Weights of a small image captioner.
Training: 5600 steps, batches of 64.
Rows from block 5 of the image encoder of a small image captioner, named by matrix and row number. Rows with one number within an expert belong to one neuron, the router's apart. Each number is 500 + 25 x the weight over its row's rms, rounded and kept within 0 to 999. All counts start at 0. Numbers have three digits each. After the name is the row's rms in percent of the matrix's.
After each expert's rows are labels from the 100 images, of 14976, where the router gives the expert most weight on average: "strongest on" is what is common among them; "peak on" is the class under the peak. Only what is clearly more common there than usual is listed. The data: rendered roads seen from a driver's seat, with toy cars, trees and houses.
# router: router (encoder.blocks.5.mlp.router.weight, 64x192, trained with AdamW), inputs 0-191
# up: expert up (encoder.blocks.5.mlp.up, 64x96x192), inputs 0-191
# down: expert down (encoder.blocks.5.mlp.down, 64x192x96, transposed), outputs 0-191

# expert 20
router.20 113:501487494514508516480484533498489496526513511504492518478490494495501533515531469516507501447498526483500475533534455509491477511464524520518489532479453452474517467495507533489509468475512531505508490487567515476469478529511508500478488542484478504513462538496511505494545477522504504513493521465514490538460492496535508498554491526499485484491478520516523487491517500518506519481514493525519467503508522470509496483505530492462451468487513529532496517515550518425514504499560509547513480490480496457498545504490461474504466441533523476510498540452503486514470513445478574496
up.0 099:483515467519498543502457500502505522522476520478500505508502458519514447508492490482503514435512523484482482464489515505547513503472444500516496450506465514536479500529532470437468499491511491459522497508498492509533527503502515526525495509485530452522498468503503464501504491525474536516476439516480494516521507507510467561485498459522563522500506452519503524502550523486509456517539497504492487526497489502469489460480469515485491566476541507472523499529486474469507558495482513528490487546528501485496525470520530473519516488487523482492530530509499517468503483521500504542
down.0 107:484537518504499462465524492481473504507464494512510534502485542430482512516485500502463506463501523519521534505507515491510563475465508516482527502510537508484501514553502513513531495519462494535496493529519459475474522519501493468503545504507493505530437462539497553562490472498542472504490505519504481500500491458534498481494458477487492513515491496507466492499492511496454476487510493498513528470507518521526509475520510478467490529487463483520513490450506464489495508518472513475516541508515507454460558527520533496435473462476510523488483481494511525523547493454489461506
strongest on: straight
peak on: verge

# expert 42
router.42 064:464487499519498531514497551466476504508490475540515507486491484507507515507509461479500541503482519492500502496472538456521487518538470533528509505492452503520508471495490516449487507469512482521516498499528526477451472484485527546503491462480490511510493453521546531463469486567481500500485471506471481520570492510556508528524491459515486478520446454528441480488493479513474485492501499502511452511479527484537500483499493536512476529493535468495529554504487489531486508537499506536544452488530514490530530473493512462509460457517506501483528516526498497525500485490495496491
up.0 113:482470514496501504449568516468484517533489493481530528455541501514498463496476517521478551496502466473513458545482495502531508501484473503511537524499494536491479529521488497474494495468490531497503473498497480524479549462517451483452529462480523527568520471492490490524523468476517492521477491466468498527497516453517513494503546497468511524493488482469470495457492540463509483488533490495525491513453481497508477504510489519522524501489494508513518532493478476500506510520501513467509548453529476507475511438474536509503556505512561519492505483497523518470470520510507522467
down.0 113:516523551535496476450470519517499498451455497493496496490486498465507495468540470498565535488568519533458494460502500531526465511543509551483501511510488534481517468474502492506488531492466482523493515455517446508490489484473494531535512472505493512511506478512507488481543530492545496490494493550474521457482509524502475485485504485504460557523522516527468494533495482508487445504490522517528546501521491472482494505476537493502531499496522457485516543536526477505499493520467502510481495489500564463494494505535509505482507537495509490504474466513491502480462469513523546501
strongest on: bends left; double yellow line; crossing stripes
peak on: road

# expert 8
router.8 193:516526470456495525478501512512519492519512467523454556512495443475485505465497506471522471485466486517500497488477505490497485527501500492487540471499483468485531482506482505471531525504475531473486482487479516526522534506465527518493542486489496477516475523508411550480538471516532525485527509480498490529521494567517491485508497487454498524514496488512494453506536509558484457486496553469511546464499515467468524526526473487481512484493496472483452500470447508528492515482470464503520475493522553512463513523526548504516527516475500530503480487503500473505516516514499498523
up.0 111:468520489472493465489485514502496493496516515498504502501505498511513499499504504502516510514450467495474522532507503527490470486530546490514455469503497495500506510499464517488500491502525498461525509458498505493501518561445474465510498488516528498532494532473504523511502499516482490520508484491490508492487475550440489546551511496437500532469467531490541533505512469516475521535490574495500489481503481491540502501467500516496552532466483483481506468521535454440477539521553483455511470550448495485479499468484529510540537523482500514483504560515460481517499516503508522495
down.0 111:513521504522492465488508469504455492529460484518438446484516492486504539513475475486443479526512506495505498500500519514529508538478531486505490511524485470474476466471539530521503506506473480500464499503519484523474486519472532502481529505460458494528529489537463519473478527490506506482453498483487489494555516510490465504489504546488516490518479524514500480509498483454507502466494561515499519525468520541554496500507478503494503483520504486433510470470480516534457567511511502460514487516509505485516507493499500498514546534468524501487479525493435479553495489542461530511
strongest on: truck; house
peak on: house; truck

# expert 21
router.21 130:486514489514471473461484524516487481485492494453557536489491491456548468482532562484505490536504456513543494517527465490460445491522487512505498514500525437530486519500513454538536482503533506534509513527513472512526491474465459486507438518459491561503490489489469480502532480469522500542473486480479529493461534486521503488493490524492503482485468493508521564502474499523482486501490506490526494493505496503486483496509497485516555536478559535516526475520520485484505497504524523541510500506478461516484501530492505494470505512504524493488522522453509553471490505501521531475
up.0 111:525437527511476550537513508504490511490495526494532463518472521521491488533512518461494497481449476509523522507497506498536470490496482498498482533554497526481510421507496495484494517470513499504501505479511504499516514460515471498502502540521513476520522494499523491459490490489512480520502477495469504489543519492523498500480496453517479537520478476537466535497515502532467525492479507466506490487506485430451506522462523542489505515501520497491487465549477508449545557534529507494488465514525499513481414503529523522522501507529528499527530529471461491484470507544502486480
down.0 109:515521502490523484486455490517491476510519487486490514527515497491552518539499478497485551500481521463494474454504537504459487508502480486500472425517494497506510490498507546553473495532505486547517473482525548504476490501505543474478480489466505534503483533454502482518481537517488505477516517505504509506463482461502451517520549491491504503507457507484505492547504480503516509504487493510490512530525509534468512482470514462464477538500499487492489484478535502493502457541479549463437481524477525549538452525510529511529542507536500485515468470473478478558487524488509477512
strongest on: dusk; vehicles: zero; straight
peak on: road

# expert 24
router.24 049:486470517516497473498470473473484472512444506511533507447553524506513472521523496472492554526504522508484540503487527535503485443483528524499464496451461539464494544506498529461471495492530486514494503528570512499483485473519558517499508521512515510482534514544538514484489511527494498547451474509470468476495483528502507482545493525533519521563521492483482466512498500470506522496527514513518488491465451526545520548509503517495505489474496550495519519522519515503495472511477512499494464510539526499500506481521483496496448515484446502526493484512519499518463506495497518494
up.0 117:496490509480536478483490533482515470516546527480500486516443524517517513497510502512511481475484522521526482500488513503533502462485508483521467508468488515483490495475519473508482470496527485488515537485467485491493504498456544518495456526487553467547551562489504502502552486512485463501509484493505511505508519448535524485514460490493507498521526499464498504477496496518441527503510511556503450468503498489508459526518516476492493487483505540527496466482488482546495490486515462581515526508506511502541523505476469477518448482521513499469460505511510469557465478500466554521
down.0 124:520490471501496501496455489517520524499453514468514524500528511519483498506498502527515518487541485537512587510558472489490501496487526465528518513515489463507552501488490490536508502482505499501549464538524537483503515501483465469530500474516484530507489498483495477456473500488504553476493535496524509545469497470463517526461504483495498497474492505484488522523535484496466487474464473460500476531515529541496535471440486525490491498490509512469530532505517538470523480527471503490547489523518455489494509517493529475454546462537498541499527481484522513490512487513536464447
strongest on: line: no line; vehicles: zero
peak on: sky

# expert 23
router.23 159:505487469517523499515492492551539464501472500540505516529504517503496498459508513524553541560493455513544537515538503489489510494519496531504485486469507501496529540507455499506497484498469515508465505485517515513499501540480534484509461463488497473503514499444430484462535493541496502498474528518496507478483497512469539488465467536524514468453484519517533448498489460525482493527481527496494552474503484494456494520505495497470456513539534494514455507519452477524510493496466558479483496539468508473499479491486473506521463507492532518495478543487474501505478493523503516526
up.0 103:484533474513516534527494488504549531480496480491501458498497487528492532461502491454445516535513493480511477500483503484506520477526507516526468513498550491508482521479540457473506485513466544486480478480506470493491480502512510470505494507485469530514503462512503487560513484490524525530525476522493512478479520531496463452517476490502490457538507544430521477520521454492529515516469509476523496499493498511507500456515506463509491432511558473511496470461451561526483524477522478485512518517517518472476527503502510522483524511514506487517486507514457477467558546500492529493
down.0 103:528529483504506472481523511449516519531472460522511530495526500495528515463517511504523503485491524514487510452452491499530462524524535528486468509507570518489474502487502498472505485483467488527507475490536492498521511546466490506503510507529522504505496515540462477498460537514507508487476530489499534470465484485520507512499486531445510532503499452502509493558465468539535463487504499514482447510507527483487450467520498480516550507521450523523499510469538489515481475531500538489489512499480512557479478485452504502501509466557451477466508522460524480460496509481497483499
strongest on: car; vehicles: two
peak on: car

# expert 61
router.61 155:506497474517473529488502474485504507545510514495491483494451509518494511534467504535488448482471512515494487517486478514533521465476529464472567481501506510548516455527519480488481451491470461491489480536510548490529470461535509494483491499493505486498512490467506495503506505564509494500512491485525488500537522494522542522550463539520464494498566474503524528469544489509511498497504506514502504511524541499465511456475488447528492479519506496480496521492479515466482516494508540517503490471509470508511545504505460471458497463490499510498523480496518514484469485463439529428
up.0 105:513501500469477493508468540497485517502495496505483526478471572441511472510536502534499543479500540491505503530473502571498480514491487557479461515473514510485468424500441524497499532527505518526503488488501488485529510525490489510540477516500504559489485461505503491522495485487517494558482504484489512450478483483473485503483527488506529487496502526537486537490471490499488510483515499502497504436492496479511532488495508541445481532482523496467493512502532453532503475458476550483477522448485487483535496460496521548529514508512497475502508513526466467494494478505493526491
down.0 106:481493526468477511488540523525478494551491501520512501524535538512532506525470469503527490487470475489523485514519466499515485478528461513519476517497494545506536482540519501507522529492477508464480535509456519510496518519476474539518468489480535509534468518512462462522486499511500536425514484509532464500541488486520544514486515499510487515468515520490536502519469527462478467510509549482517499527494522474539477498520502518481473492470464507466436540495482474498511493501501508515531510500474448447506488515455476453493462520490498540510538520540503527518465487502475536534
strongest on: tree
peak on: verge

# expert 35
router.35 075:531520543543509560547496454521500473449545518508522498507484512527528500526472495480519532521502486500502499485525519474550495531485520524504502493488477502518533553509496499456506506536504523492488506541520507461465522522534483523478535502518492512495498523517458495450498500534529474506451476514464511498485522508494506499496505539492489529489473477488527462550516504496517524529456474479484532485477496441529492466502508488450539517512489479469483527496537490466486500487452557452504511515538522518506452488497479467523457471503465474497485480533498530505503509498477468483
up.0 106:510515494527541490508507454460489479502480474528545486494525505519486515555498515490509462502524488509506556491517516551524513489469512531510503496513530511496500504526474527512473520502527513518474485499501526495505459481471514505470500482538500530456493495530510553476473489511490527462480495519495492462492500534469545551469545476462460520485498535512488503520515530452567490513527456509483492502480483466505498506508466517495488519524460446506505477477525471505488478505487499552486481474466476529482464496458493500519479464537496516491464537472479479540528477477461459538
down.0 100:498518523465528517488499486472491513517491524514472494483510470480473518511479483547479457504549510513525412481484483523507520503502506491469511452471460493546514489504542504472495531500499450513507501525465499515510542539535485492472509510510476491501542544527473488516504509500469485502514516540491491521486491524517503463483485476473497499531537500509515515531578463522489477498500525518486499509467544488461498490453518476501495512484482511491514481462516513444536515481487530493504499532507480511479523532477503519448532457486519507520524437482467535467506523547482460514
strongest on: bends right; snowy verge
peak on: verge